From a checkpoint of a small image classifier: arch vit, 17700 steps.
Rows from block 4, named by matrix and row number. Rows with one number belong to one attention dimension. Each number is 500 + 40 x the weight over its row's rms, rounded and kept within 0 to 999. All counts start at 0. Numbers have three digits each. After the name is the row's rms in percent of the matrix's.
# q: attention query (model.blocks.4.attn.q.weight, 192x192), inputs 0-95
# k: attention key (model.blocks.4.attn.k.weight, 192x192), inputs 0-95
q.55 071:491544533500551529495504490572474450514450488439478573492510475552526457516537466504506438481529487534483474427503466524521529478531530503523450480503521417428554507449442513468450561549479600521515519430532537464528491515541577553532601480561473537473556511549521525506533506469525497564
k.55 082:512432477449510469499506484494495529401577481537571527526549501515474485473535525466510546449485456506538521470562470507499468512493499477516496495512437491508613534498470528536518394456511481539473444534444464484533401450507503461494514475523490409534545476505480519422477516457481382533
q.56 113:515537445568535511472450472432567461558453474466478516523467530381577483584514580502498467493527510504415497510505457516532435515524528516475520564417451432527453491527518514587498537489472438490481461449572480446447484532511499491545536510509491499546540545475541474482490462503519562471
k.56 103:589493537450439575430488474523476521546453499452537501483530408553468524435520533513527504484542488452496468470579500455456426512533527532496497533501533576502432486469503474384550475458501493575505522545467513616472534463569470517460483493529504505568433508550536534486525418502494436521
q.57 090:438445532519535465491566489470443470465518522585484560582465483433502501485475507438450501527502477486588504520527544508440497543483473468561529399442533437531493563499475526490475506525553534453520468511427501508520495434536548466423528490451469457485541474485568515557469573492480495461
k.57 119:518535446538496505494526508471539512478461497504531547522543494472479503542490495493547474489496478519464418499515465499495460508389530535473458502506520566485496462440543434551528507542487469431454437501516484468487471518450486578544544465545466493551527541536447455475461468477501524493
q.58 098:519572543439503536474538577583462508561495493511501517479567456481501458538516488541464506563560509491537577521463427502564464558511441420527492497539548487463474501556550478461552475484520439518490563396465417505414474447451479500465482499548475466503498501494537548570503509502528500475
k.58 103:478525459549519501550468509475488420537463476512530458457506542497535493522471455556506570539529474543540507571526525397586492543472471458478529515485482583489493492492493449534480537573512547469517538515463435518514516515511481501515461517536521454570548546502470535523532543527491520497
q.59 079:515466499536556513483477458504457472553471475515524546558446443525531492596489504460508459552492537468475523539550537439462530434456475460448458531533502487455492418548487527490523504528432558561523456568546555526423436488513522440585437469521474500523440558637412506510439523415547519507
k.59 079:440456470412471481508589537501566529513511468517509433498419541511522522446455468445569545530577554567508533475519526482477526445530532489511462507525469435547485465521466452521502437517582478429444433443458469576488496426506476417522529475581480487497491460488530485460459530575576494477
q.60 078:563475544490495591475486475531520485508533472589493566503477477491491540569470527467448510519466506511561457508498558529510483550570441544483424502533529524478482494464521571467505483540501416535485494507551527526479469469485550480520499535463466522485459555443537450466510453471514478504
k.60 079:456481513476485499503432508505491475517529525427469528459437419452493434532497497506508544461540504527543476462584489458526481462466558495538517441559518486506519499527484526538542447450545410462485544515490459549602483523525447546477469461526574403490517555461461506539556519581439447516
q.61 084:468510506461506508605460536546516500523512562459483552518463503486421493522499504415567562478456500476504410567508496513520547518546503542537460469420490556419510487482541446486503574517502529503549475474508462446544566552509525522533573520467524491483433483532434485522456534537463494479
k.61 078:476474462484443406523523499547506453538590491462519525455545504543505496539516585473475515491528530456539577532456477549469486506515569514523520488536553437547533545513466498547554462549535400518416572526482482453530522501478528553500537455498498441470440518522458460468530449503467511516
q.62 081:478491488484563540485544487444552468530462505498503479511520455517517519463511530532465531520549442535561514450526498482522538499518475500541554494560500452631502529463524460521458530517483491498482560480448498417473544419498419433459551501479478491479513490482580485518471475568543484488
k.62 086:515481491469456521522436440471483459460498480502478531482587579529520480525524535459461472511483514439547430522513491515498517590436460494430506582546578522486481558574527466559427478459535502536648560489494482497584518561525481457508449511517498430533506474579442572502481536498434439523
q.63 085:476518447539458444534502493431562501506503550512475494511495457480472541525462503501497526518514503516525524516464498471492543514524509509577511433542452502581467548562589483460564533511496490491509601456471471403458528497545413419505495575512415472466471527551447442459417472544538467524
k.63 082:498456467536428494554562385498458509512457496472459472521517525489537513542496543487496533529505503483478528565515526589492498493484524549483490528557580512433415554561429488447510521485576487526479529509501430502455512528498532500493476528473523487566523452522483580498474577486545507476
q.64 142:462501535487493492466497420430615439536517417514554550510535538462475503455485476394477519513492416532546505452479587471505497512450490550540505486517556530486500477412568526476433528550548495523533588499458468543462480510510504455534582453519523444487553536510446453484483508529422403522
k.64 102:467480548472467464582507511452552553406553506455475500555505514563453486468527512449496515552484407471459461503512470491425452496441530491505503497600524501530502497488517530492450577541489483458497501502542504445462510462500490534541510466567609478430548432421531583552532531557543453476
q.65 102:491509476475505448467514500526440483531491488548566546525496548483492459504519473524461585499528443489513390465444444487552463585464475498603521509527499455478508483525462531482527507488471484464618519526521508511478534473503466520485516514506511472533556529434485437487561471484458576519
k.65 088:523592528439521555457550477526545502418504526484457421577479579443431474473487526542548503479478524425441507450542473530425455508475427488484546536487499503519498520453430503560465475522529493515487529536514514517517416513522527492515564480486568525534480425498554463521468461490511518495
q.66 091:470468484485524573468461503480506533498517476551458497503505531480488552511467538518522516511486506392475461436455519497501513451453477490483458427600471461506451479473481554490536533448509545508527506600509485486519559494487490523484467510456521420459529563490473519475537488516517589497
k.66 089:420453509530533508465505480525502525520523571533484533543484507498463494528521489497408452476492543504488491505512571562484529554536451526516506556472482550463570511555444490563449479477475544521499474469465535518491484530463460504508597522520451552547565452446493448501516537502440514494
q.67 105:571538508562432422554505534490498507548533526571451478464530492563479496499449517524515516456491499466493536477538525566504486514538553478514572504459547463530465500564560538506477495437530477491511526562498512506520439549417471472480498519458506448512523500436496421503487520532465553549
k.67 089:483536505523499471519501533520554569489510505442506557425579547468486483521506499488541440538516438532455500547523466504486509533521504516487524495550572511534568512519480472509478536485521489537523584513612594417550539484479411510479564438551499503503541513468482526565508592522441477461
q.68 119:466581508523496517467479456512468467584552510548488447568432533503465446523475485466531469503581517434521449442436463417517490555510512515458525501539485507573489534552452413470451501514556482445546474486548484482525498511442500535472527464589502574501548475585539462447462404497541499510
k.68 100:471556452536562543448514418477491526490538443529536489494477512484479481498497474477522453423527518482524500442482444517497482528488420541476516558471581491559502502496483517468513527520523506439450463453504509580538449600497471522391572489486480513541495545544491542455507461519517468540
q.69 123:547506533516478457572485561444545560454523557535517584474549509491482463473515515492477435474548464501467515552507544491473488448536527533481438551465485487459589502566548518517475452473486569505517558495508515536441469523553525477513502489497546473501495481455503562492517516491473481467
k.69 117:556566561560466453593498537445481570490518502482486549541507479514477419491514461516480501489473446564535516534498588492449526491488541485413419490439517492508487497527507546491485546520457573486520486443456577499476533483585529457479474450472492438513498459463530495441566508478441479466
q.70 110:594492494417472492524493535430490420473460454463460469457510469528514560517486474530495510499551457524510474492508572542453444501457480460455528546462475515469512474407494564537539471509526514483462445531435546484549534586505500517466542500474463484478453523577460600465493484482488433612
k.70 104:516417465443495525505440502518508480457525552506462476442490464486506592482493471561504523478485498510520497547487585495533501505435468490565517539506549503446516492516533561553489534452503515411434509485487521485486511474454515442546517541534539464482456464490430597533488499513585548567
q.71 119:517459410526492502561503511478544509536500456544535460497494464490511533487489475444489556490454513492506439520551479559517436537492502516492502480448525506577473519489444521498526447528523473426496458536518452502509489543506530500437592520513500520569503489527556467434512531457501539536
k.71 109:408505445454566557488405466518485541520459458580466496519496490468528471548579515490542491446455542472500474494504475535519546540462469478580509555515553498520591493513481459514553544536480450503504476489544520524528481498478493563470488561510528455496519461581498552507501453475492551479
q.72 115:439469480522524498532427524489545530496502503538462549485498594620520495495475465489488567570508449571543547480447518489538473454462497510506460533543543588512492410471516516502455469484453522531564483467517470542493417494525515488507571509511509472484483488557478443588509488463495499520
k.72 149:450564497465497481469533455490469562445515520592502505507492492477420559501435489454528508518518565478446477451521421472451527476469537477482538559515500474469530516514409508527520535504467510427476549445494478448499473517449495560563433466517521477539469532452508530468551545476557485440
q.73 085:479475486494494537548527446556508412465497459473589480491528484474504514532463524483499482563468508546484532551510493475465523527524476511539468491534432543484529506431451563481509469479485456504578584514471475521488457559510495426541516490466413504507568487533474523505409478552420575585
k.73 097:501505420544525565533587494503518462516512482494502520493472480501442467487514455508463500498458431546503473503516500440442555524492555536492528520485507508462593522478568497504506515557493538487457511505474508508510530518580483447477373513485443465450461462446478491509480534407519537528
q.74 086:544487548483475466565520487435459512557561480520483457506513534550461460525488532431505471472533468519518542488513523518514485478513544497433504501578438561501476520509492423453483464473558480562543584497504524473458533536494420564505450415470480481516491500525450511463547492493481497502
k.74 092:513523516501500525526564527516460496484463524500454491522529452510506582429458546487488533519511484447498479523570545540509566491511562541460533486465556453457490482500424516419511500511481457536446535524475610529458519543509495424442558498437488540473488444515486526520474501460457503529
q.75 091:471497474544443534469434518532458531565524434510518532500502524553514512518525508510470482557519512430572515481429559500527576570483493500534412479563526537505472509479523464580463510557448428509504507465524478530498524449543558550553496470472479519437460554526512453559420520459476486558
k.75 098:490458456428528521505529435498493509517463391511581514581527503520504451447527519466545573477470541458492456499532473534477501481434469520523466484564494454481481414450506498442428501536551525476502525464520544543491537465521490488465558534517508519511552552566540405605572582495469450518
q.76 099:491450562520542499569413554482616498491453505502488485483605521485483534445515537561461522534544517511470495526454534527443508487519503481527471464496457551489561473535515541487471499504527481490485445581414461451473503484524463481459509491414563562495442504508444475454511478441573577483
k.76 106:537469489543511519547432553515518427525512450456496457452529516482499550504516467517493509504494566537491427520488489518452556544529560532502447511501492502492516456441527535403441542560458560563532391556535517514500595492544480547473466487462487497530491535491455386499501501516463571481
q.77 096:472527512524557453548497535538539547441557543548566489486517528455514536485424500455501492466490505473462481460524543465490476477535447518467484444471494523488551466499487424534542515584487445500471522571534510544439535528496501470517561533513490487501455548534501436516464526540519579455
k.77 098:533520486593486466528483458473613475550504554527464531569552483515535492519542429433504507462460564512480486405534442565483521497502484437468516499486512420454544489476508533431520427526472577531531495522547523476458511440471445523440532479557546482538544537531550415493541610560478494496
q.78 105:484427540579553526468513520553482447496528532470440533527471486558461471468513490509478507568510499533514556447431522487423510503529493520426468508553483546522529546464529475523469422479484426571524435452481516548528517408462543461491615432496557506508465556532445432565552506561439456485
k.78 111:431471468611507457535541500453514468512509459408513461492504485501506507434553527517518520475514519526541479428432443523442525532513539577467428459489460525529537449509458533419487503499516548486556478476521555549428550458542507496451560494497538498529485507489431464570463510504436343468
q.79 123:455446488503466521498491580404491485522523515506449486462559402509535541527475506460519542478532487439500541467497451492510503484488574501433502441434473457490433534521546531512519454524462488480510492508494551562433442561456480470553551505526466539466496520524449492549527516514559476593
k.79 117:485492489503544513505464582437523561525476521483462531538549447479559480536480574516543538453498476473488526505454520531506535398472546508481463517537455495446491515554576528549579454537519493512477574502394597547464459492464488448532464541511526495457463517449458603561564459522512512595
q.80 093:524544527494544549497538463499498508565534514470508482546473474465481468554503483440498535466453490440543516557460504457572514473465518493518502537560559477527532497529486474510507554507484518584403498468483456437539463518527562490472484510566548445506502556552556588502484358522521522423
k.80 143:467535563445462514522548562501450535430550536550469523538459444497423511498492510502491525498464533427475496512504424500491466565487562537489539452490549468482527455494498585533538494555483518480469515569546492536452499527478545544508434513541563517485483462524515551493446493482526537456
q.81 101:422558534485527527549500444491489480524450461517510554531512523519488532515573488404516501481517550492494508509535482590471441573609536492450469462496483478549492483496485563485561486540479518610580516545587471545420497509498505431536502453489477441489483492459466462497504507560502463456
k.81 099:514499481513481433612457534458528479507536508472417503530467516512421493494518530483450522540488542492514538512546502491505499543516458572488510494469532544513539544423566559504532467544506518573503473546477515564500516460464464509481491489553543532529510458467493455519549470436470577486
q.82 097:551503497445536501496510493532578502532464467548478485541449515491497477511490495515423455477532431470528473532539565530505465531437445452483463531514555529526505465528479597590537497459526514601558442540453508532424487475494524534530497511556503579475486441516541529461530498498502476473
k.82 093:486530532513497458485494484500505521518486467532482521539529511485536468467519474492551457490580449545569477440508556515504557475556452463604651444498498556531465461500476566455527535487486502547546583485481519561452516576422457507531498414458500478537502476494619494487470475454490473449
q.83 099:473464407525470505549499436556481533528472507447441534541473490541534528457532457503520498503541556501508543511445462528498497505437539457501536565488478529568483510476539515566509511493510475476502415476521544489499529500547543476502419522441437505457459463532511414517495475575518539507
k.83 111:491466502517595503505525450602539526518517504557495496534482497493498517524492475507497439478494519475471505492475563477519475497497470514513534540546470523497490519555571414567419420406466508481521551499457586525491528475446481477516576508482461532536457469471513518517469525494437458514
q.84 107:513471523510512495504466461467520532493554446504564518507474482468533436573523485488430534493455453496516487441516457511558544469474436449441480437497479434483512523497501436507551546516532492528461555486469556533423500555540463531517551503566491480464541523543506459583466507585519473436
k.84 108:554511481557506504413569527500515501455550525519538465452464547512500473493559517481455499522450503531478543466475527506488444456488543450439529496439506470527475554526452503470521529485475416534504597488439524574539437452568467436534538511518451518454501432513481469468522463554518485547
q.85 101:394498475538509501444509468520466511511449490502578481511497503495516544395525551456507525472501526504502427520527425494542495541460469508519458504574482513548575528544491494501552478542451535492571461551489557479452491469516454484547424525506417475434512502567467473534569496494482515399
k.85 099:480446468541573488489491493509545498492452485560555542521480478554517518500497492407475538568523473426490437565492477520495498479512513472617475483505475444553441519496522537483515436498495505466509452489496466567495445458452447554497519521537452512490532470522515395462544580536507501541
q.86 116:447476532431470509582445466460466556587509427512478531514483490525430512482543573454510604508494497538427459529482500485505417536521463538489509507591543486620498525521462509467535485440513495494573497509526496589488524494455475515484505483514466480532564436503434532493472558510459550513
k.86 109:474466481491436577464527445473435501509479394563497484552435508514450468483591570428445561443529455538484540507498489520482450530545408488539454455512535506542449522524474568466454511564559568501535496520500459578550502517479461500545514558505494485545524408475467559512575520477493501507
q.87 113:537504561586522501502467518482520483517546599477421548491535495482498433494506524431514524491597476421484549477462469467530511491518549541429442510502536512497437531550584540489472436508439518485519465475465534533427477472440474394465531518559505539462493528505554562554538499487535506515
k.87 110:562530575540525491519493547434492515521547601510474475472572468434512463505492476442560499444580509465475571462491506470435549484513497509493458479452514499437450496505521500461500440549515528535474483521452625466500449495502470429487498534485506470462466519503523601479538511482439478531
q.88 139:484543522492530451524591521489475458473488491490540513457456442504456532402509553491437523483499550522510475508539514455434493482547522477472526481427480525471433582508433526517458474525528480500509476537426487528462535481446463512538473462479480534541492511439467502422572596472469456498
k.88 116:472548519480517549510512556514501483527507518541543437482510439468510472450437545497469507505485565455511527404537439441455570519500599480437500476511500491476503473549504525434461458495517558477476502505536533523484526467464428486522546510517550503555493473500512488491524537539499516449
q.89 095:462553527520519466483420480443497527537549511557460464466466501531458512460455523460490543462451485491425467506530505534501430391554475425467469532442462466521531404515519545531469515556492532521538477420561457525514496509504566513498569472571471616492481475450474490562462508496485499525
k.89 089:529488444518497524479504488494455574461549514439493485519490479480485506487489445428449491512510532484441478525446524563470539484491532549483585525455472451565569487449531500472555585513576580522499561531543459491515504552547499503593524457571570475492528452523477466490500525466504507505
q.90 095:472491551606533483531450474465525503464475514531445537525387502526509587544489523495508519504440567479531483503466483508522485555461421456560498442442485516490441481544554466492532585589497415435533445424498537447492526514460545507472505511518535504438490576476585472505572504507503512533
k.90 095:502472504516509550528519497513552554475493483455456502502481489455455495454507451503475518459470541603469531458494504554509432515543452510507518523542512503479545482528546374544448421440501498546472495515541552543533480487471528517487526526528529536492573459464499465524527497541472391545
q.91 091:404500486438460481453473455637476437569427530568493464489521502517567442474582533508569536506491570552520435473472488518505546493580499540488526551552491439535482493458467492501541459501484478481490428469524493560495550410484501545525469519468537512459539500556505486483606461458534499446
k.91 100:410501459443519451531414403514498443438446505454512535511511575569464575524472452475523538579471426438504453497482493523524474481520471515459507508484500486592538516505431439523556514558524450477514475539538515520489527436498489482452517532510518561484520501577537453507482426453555483585
q.92 114:499560515537525535454491545574558520499479505472408539510456454459480418478459439511477507553464501538567509485517453542557476466443494514491469458570526506396457504467536524531497509425456453495511534492500472535507500464588487474509503494600516462479525532504589500557479473519544503489
k.92 103:529543455540565459462525493554510522544537441521465482522597518450524448508462519442474434422517525496495499468578497528510508499478437435497477494388484490469487461492525508588494499535543503496507513563601521462510496502569570546468458455484476524498580450409532514520550492488501500533
q.93 107:503453569512503540445428540499520462475444476497467518457507524510458511585503540522529545460505466455470499496460479544464459457569530496549508446528539493491521509538550559478503488582438571498454492538461553479485462523503477464562524462509512441518526520543451523555459468477477516554
k.93 104:513393481524560469487456525465559496530436535584474551502558416499526586487484535445483513485522486503499484499541548470472522469468489492495480513464407489472497536535583565477481520548561557448467535510385465525522487516504507412461555497499497547496446496496488493544470507526546518581
q.94 111:441518528476484503509510576466495544510492498547466462569504546482466513496480470471529538490477562504446473527445523520485509471429499479498507531482559540552497460552514519547497492520434464483443528462556554506441437520524491461541510407480565485463530534468543492466500509491573521409
k.94 100:507534469511452537469499532459536518531546481576519445505502445500480511503530504464476557491461519473510546505500551498501520463533436505473496468538526471543481514550494516529534468569505492471531489436503445507501544590420486535505511523453547542462556476429539536436571500564568482488
q.95 111:530577492529472546516532451468445444489427456511521486516531523426516553469494478466497535549543552515561460492413465489466538536468499451540430431520454566501551527486478537492541469538506503423464430481496470515451470528466528508460499540463498494461526546465515576412486474500609571468
k.95 111:495530463466483508491494461503519545515436542588527516444517484474489485533481475480463481553502521485554510478478470501482544543472490439504415483546488431492547499484450476494528459572534597473474420480591442502492459478474491517387572505547478480532499571499478503475477498507588621488
q.96 104:469433453380548553465491468562527472536463525498540547557516497467519506544509445527536485465482498447512475565481489550526477513427454580511521517539519539476484494540550578509468415492469523477501527434513566497496464509459514490546492495464405463470457553531481568605495490516506577503
k.96 120:473469458552446506474496557520514566447458479509487471496447500481457464502538538507537527545564600508481435449561505484494436500541524452479490578533535502544467527518465375490521518408511434495499479525550536540523535484475522476547483542537519512555504441491512407440585427513517495501
q.97 101:476510411426464474497554553557479545510530407444493538494490491469469519488449567493505460488494573550468473394489488509466527479487547516504504491445481474532465539487536551506521491527465512470470458498571535569418494533539521473469513511537450570481419474529497499549515518513484592475
k.97 097:449574470508502489452499501535467480569519415464537484496426465541434550516467548564537530494433546490493577547591524510513566518506553495507435500450541560472495512532466568426539512441401436478535512552493484503542436465508524510508563541592509535481513500500481525568484509531452517578
q.98 098:509473578499479453511590472483454503486554505524441454532489542523471580501566489462532595479514537526452524512450479573536504510507504464473537505459489501472561504538495500505505479474518443483515539494481514555483490537448556419544513490505464577481595431492514504463521483460525500558
k.98 094:491552498507542472501507521479484555446518523548470490482523512520521533487508499413471480486563435424496444458510472526551513548457521458573526464545505496518477573493525471492502482528425518466550453467557560390524530477526487456440516525508464557477494500545500538452522591520533469490
q.99 093:536502513466523493503524430576522565517414518460516531468475478495448512456501473584533477435507540534481507465515444429470519414499584521525529575471502487534466488454539465555566569567539457435454467501549476493548544475463540490603532516542505472485487463526470513509523491556414467481
k.99 091:516441480544435486485464482477494508474580476521582491435519480520449494462463528483470480488499513529517468485509530468520469418501502475485438402411470580548459490474480465473482508477462485469559509503460472475558591458567512460470519541587470554546551479526531514519492483530502468453
q.100 094:441484469534406485460541572397500471392534435524520475478521549504507488514533494539476456503497617585523517505544508530508552440463499498494481544487529547574459494528520453528472474551523483444521533449497475514496447406483450499532522490478454472529509469513547481499424459516504466508
k.100 092:459538493488424474507575529502463532520477466437433470575565439452500549543521564485537576447452509490475465411489448543505434521469497511537525478498501533426454475473552492499414553467526489511484515467464530424483568496473525520422500531549455553480556515490576480477460541489480498541
q.101 136:376477576566549477463542459486529492504525519478546474450533496527484540479528589488487570470458580567524504504447501453375491554568470456498450436493556533498542481545424566515536489578507461540463547474484520509436501487498482518429562527451486532531497506507505509506582502557538533475
k.101 143:558544497509464521501497523508543504525536565515455531499498531482480491461458412477537406485535475471465500478497476540549554411406519562454582515577532496522558520534553438487490460504451538472497454510450559504564499518542475478550424435454480487417528500515508467494523474511469458487
q.102 124:544531558476441459523457500479488518511518512491464493518499491465484551487529544541476498481508547526504417463479490526492586416499441487517505472481467485476549462540453612470509457560452404444519429441513612503483454420526458508461577458508472480508442460463528492472517499464507507502
k.102 119:503469453481601579490606555484473522484413513518539504510532490513489424531496432475534461459519570503460508473508475524450366543489536559466441536536492490424502477483535416494513512487568594516514532528513468527515529547473549488555466491433475558465576472551483525517461496463503501547
q.103 143:480482519468512434493487465595486543473497527547578464552492508570545522419455430480492471469480525529486554509527464471543507537484505443484506515574545493533574436517534496528454428490514478415557496473481569484553443493590443427482503497514554502514555420503554527507403560523479443449
k.103 150:464446461580511573503539509448502518501512514424455467461477519476450515574519532508496543545484473477508520433473490512459527482497531521484530509492502557462542515460450545485553549476494475529506458461523457472516522541465533567495520533507413486482498555581468475460545470510467568506
q.104 134:559402500456494500456535400504460496484465467518545500523572527504561521452560512520492465462530511465451478537510539538461501568487474496448526471358472475512505563521477544525522493530505457448493495503443460487497439548549477528469521540433535522456504501463531511462494517459478428575
k.104 141:502471489511488505535418462573508552525482487524467511544469521510496499487466474574500495548491487482547554451419508469511462449515446550626487487586519545496475444529561443532484507510516528535506484451491488529507495481501518505519486523504463458440519514538525507589452437482505534447
q.105 094:503472539454543478495546607581506457464567443493557440539527539473430492518477503437515427549530525491490581537517552512519438497536488586498519454505483507587520430478495514442509523531480470531502493480525438477463494508479524495449482517509548530468575511507527555526456512524479587493
k.105 091:496496493514543524474547528500445453494479474467467546519445501513449495489460496403451483512470486452433541471481510461495474483504513553568551493488427501490501544540492506511499593470476492480386490566525542493476451489518526503502530517408528502545491478535490481508487450548463452541
q.106 093:513429503501560480500499392432549526472520512510493460510513495518507510437457460498478433462644522471522540460506515512442533418487452568516518558509571496542459478541487492508454539531544427490513493532491549475460475461483488495486454481457475511420546463516433541507519540484551483545
k.106 097:482504502469461493507486533449535545513503497425474524485499511528528425595492494405493531489462504528483496465572553399526499516448537489524557451506481471364455523432454447535521567543512480548475502441513539530477567525473522477499504528489499464515538461500366476536497540486552525522
q.107 100:578472546444519449519442481428500446464588473525495465542508547466489502383463441460411508485517577441513534534450525578501449518492500499498546467491559503470554508554502526451513495460474519512492455520509581553528459497462507480514529526499497408508468528510451547460453453495490485443
k.107 105:462512470551491536503509507525531484516544503543413502463533484487515509575573534522429562506516539495459510498525521475523519473498538445480458533538478470434468469426504475397444624525521530568554495549524462497572447489446589480465511539512494527465511528524403481518535526514531502447
q.108 116:491476513507499468485514575555575462471437490520570506440465475590472466495618485536477475507513523475524474502505470491564547583495526470425469521456487504526517523544545503465468569514449513568517537523517474462565525496499511514420464497463457523487529481572500534558483434453454466501
k.108 110:560481490442489494567453466407467463482488388488506422521510628439522563460464476486557534447466532473422481502504502498469470491522462521528548527515455512573489516473490544516542515506459468499517532529480465525473466528511548521470507534465475447541487499475483489452490501526526501519
q.109 133:574484540521499452510514499580519471492472520549568587514488501462544474433526529483510508528511506466496496475439520519503403507517498577429506552524493433525469508522485467513449479496507486475517547528448517517509483480469557503520495485578502521467539494506540486536445600465464477521
k.109 130:507525448487519510501470409492450427560482468467510462506490483492484451604533499484435607515515455512506437486570547513567480454463443442478504471523514537488516561488451551527541515519501484601462479436519448533513469503515459440470439479490425519515526516547435505486560449535526496458
q.110 121:426457604492479473517499541503482465554536445547531431423509460518443521515438593488566543560488462442560534474408506467521461484470479455497520463581483487485500468491492567443474455527489588468421499539512539477538490496478471529480528504529556482533541445437606504499487566407526448573
k.110 127:500492410412571520433501491511499505512466549512463514575476533459521520511538429521453436437505495478478456509530480471485458465549516570499555511538558467577527555492501466580451505464535515529549537509547510469466513520555553507541498556481429478499431522516423468501513484552523528489
q.111 132:499553433414466522534456535495459433462497434542480473500540526454536495523478470507490525530531468495475460473487477478607511441538518490553550559527450520469451520411479501552517562522502525496518497536496474522450520494467523442486529444485509455541470497492495494475490454541493476568
k.111 131:557502501479520539493507499493537471541419536534536585528514458544526451481565570428491454481526511518521487549518534515401462554481538579507454488417521496521413544560569473525460507494518520498499510498494494492525501518525475528530544564527507570457468476482556540517522536484554496420
q.112 121:520510519589484485501569560477476476484511498488454494449494493450471489448497542439537582535529561503466534493522496452479512506586574522512495535461477491535449549462504475474508584494472540551535532571460497515571509439429452449463470491505497478523522440475517467431524501451493437465
k.112 102:492454517488488508469487455464543495524533449486559556452556498496592524462495440445484506449487439505524488460460584434518536573497495437538451567488486466505595510525485544514476514561528449520505577503452506479524482478469440494530583460524522445518459512493454463459474539499423546489
q.113 098:499505490494566494453482492482476528500552439531526438523437488527431468518458513569522502553496495490462563473496517465487499564489467488477479501518598443457406571524562561509472488414488517531503537516543522533472548502472503539461422485539545498515558478465512491571457501536472482480
k.113 100:520533482591501402489519524580502492469497531566499444510544438555466469489456459475528489456447496464435443528454445539495517425575557478500515570550479533455438461511454504508500548421566467483506485486512469486450444467475478600554546486528515494432558454477430481477586458510507487512
q.114 103:526440459484459479511542522498553468472476531500491463491427475501529585536466507603515533507467498506438442483490582482457502441544485526513482541512450535421461515529493474505526485485597500537459508472525449535482524427451557511531483564450453561442416502508542439437470438527439544465
k.114 095:562500499524467518604482525479524479535528509512525458498436467495476563461548473569510482501456491464418565439508575465492430455472464491454543471523555484508498480485470438486513429436486506503510588505487526516500450448531479441513497462512480589470492536474482507528449569503557445524
q.115 100:453470526456519502568489528464508418495481544486432531557479498594463549505523544486515568516509499509547488502494509500476530579474523464515526483509516558546456453467498530480493519505500443464455476459473407442505522468501437505453516510540526519475477579484530507534515419480476528446
k.115 086:464435547486458493559559490522491507511485454510520488486498521512464475529522511479447510496503476554515512483460538462511508439479498520557531478537555528458565405438474448574551505547568479476465517546437478463481565496491514530520486486520479477475566514484509481472484519468513439530
q.116 107:476560448541554570460526411548483496477457472520605534536459463454563442504498457513486491472398599535467521512512479475517418569507530555483455487529484488521442505500551469469493529535558535526488520474544491474468505478509570445529481483525501486557490510493514530454476555509573493452
k.116 103:520550658496474507558484534484520460466556470493484509395483544492487477544591557495489457508521464480478457479500539508517503435432470469554489471539493481463450489518466603492496513519444535549477504400502493525492493501491493545544434507519465446495400567507503516556512471485534494473
q.117 114:516493502461503529461525465505539518507483493542487478513424493468510520496432568499559472487501526454513519449516495416447432530514554511524542462547520556506459531541508393500526514473522505515503526501522530565500557503447490521465501456495501470415521462542553537553435572490518455462
k.117 116:453595492494463532544507531531494456480550450522549513535523488481512421476505469514487526485516511532587448524482494479568497431487400481482492568487477530472459518431562535470432503490496460524438514547479483506485399471536520508576507495483478464439491461491473492482553431544590559533
q.118 114:560485454553487561591454587524522577534477486471434509439482469450491429567486502487514440501513458520484544498543457503519482410441499491475545449522480528473472526501535467524426553401509479425490519441501544424554527470544475530491518499523492526507553436533497543528444495483500556511
k.118 119:426511539484513457418457468493526517542567516454549484514492495538462537492480475534506544466453536571504539480498473514497477541519402487538437471504516414467492536506455581527550441434468506481530449475469538492473490488535533516460558485445493508473443536490451481543533521469474485474
q.119 138:597549474484432522495492500544544485522501523553569436542490446552545503410503428499531422566422495561544487523547512538523548449436520506530547523481484497519540527518524477486487464446496511452576542484522522460487583448511472542523461442436531477432515525558466521506493495473481525406
k.119 136:461480493543537479579461493453456509547472512382513501438535495485483547534576528525498488456499557456492481479418495434469540568544497465488465499550504546534490490445487540466516571547516498547414504483477449474523472585495591458472521506495510549576534543431455520484513528569535457488
q.120 093:573483489538445457492482499541540451462443447527559510499549424477482520473559507543506431426521512515500491543565524501520506531399510536475433515445537545489476490411559535479527521503505423413479426517520510463535423517536496523495540473528472520502518503506533505505446446481513384475
k.120 102:471479481503511495481487471515514572547540496540465445579472522528453436486468476497488518470498502506542474443464370504508508410492575486489512501639508550492538467494515487483501466514520552507480542440497464487481496524535517464573479498514464482387523545523428451610509496438493512469
q.121 104:502428549502500541521490437564396528518441483474518544484500492494535556543505452468518523502481477365443434522478504538450533510482421472532488440492498523495506497438485434575573456499536537496509498463580526482538530559491505453540561434442501538482498468490497551460518528564514544513
k.121 101:535472517453510512529444422525464570624510541440468447514487538570445478527601532445493476562477546490487528481462594511479472440522492404514550454486495480463523473484508448509499497469533502464512529575518486493518464532511494502486478552463475544536514457524542549490552504572571495548
q.122 097:510490461495459424493503421587460415470483449528540566532499521477547481508558541511549455496546474510535457516497470475519535565506521522482461552582457428505488561483541427438509449502513511444522508540452422489536485503468561493502490484461517491497554528449476461529527476515453583479
k.122 102:532470502447541510462436525460587465507519511473560459443464441503543472398493551463520506533446519479507534518506525521573545509521472519507540502565525535520469536554484478501432568476461432527524502505443473608531447403464510537499494463538478521463456544521537486489438484504454396544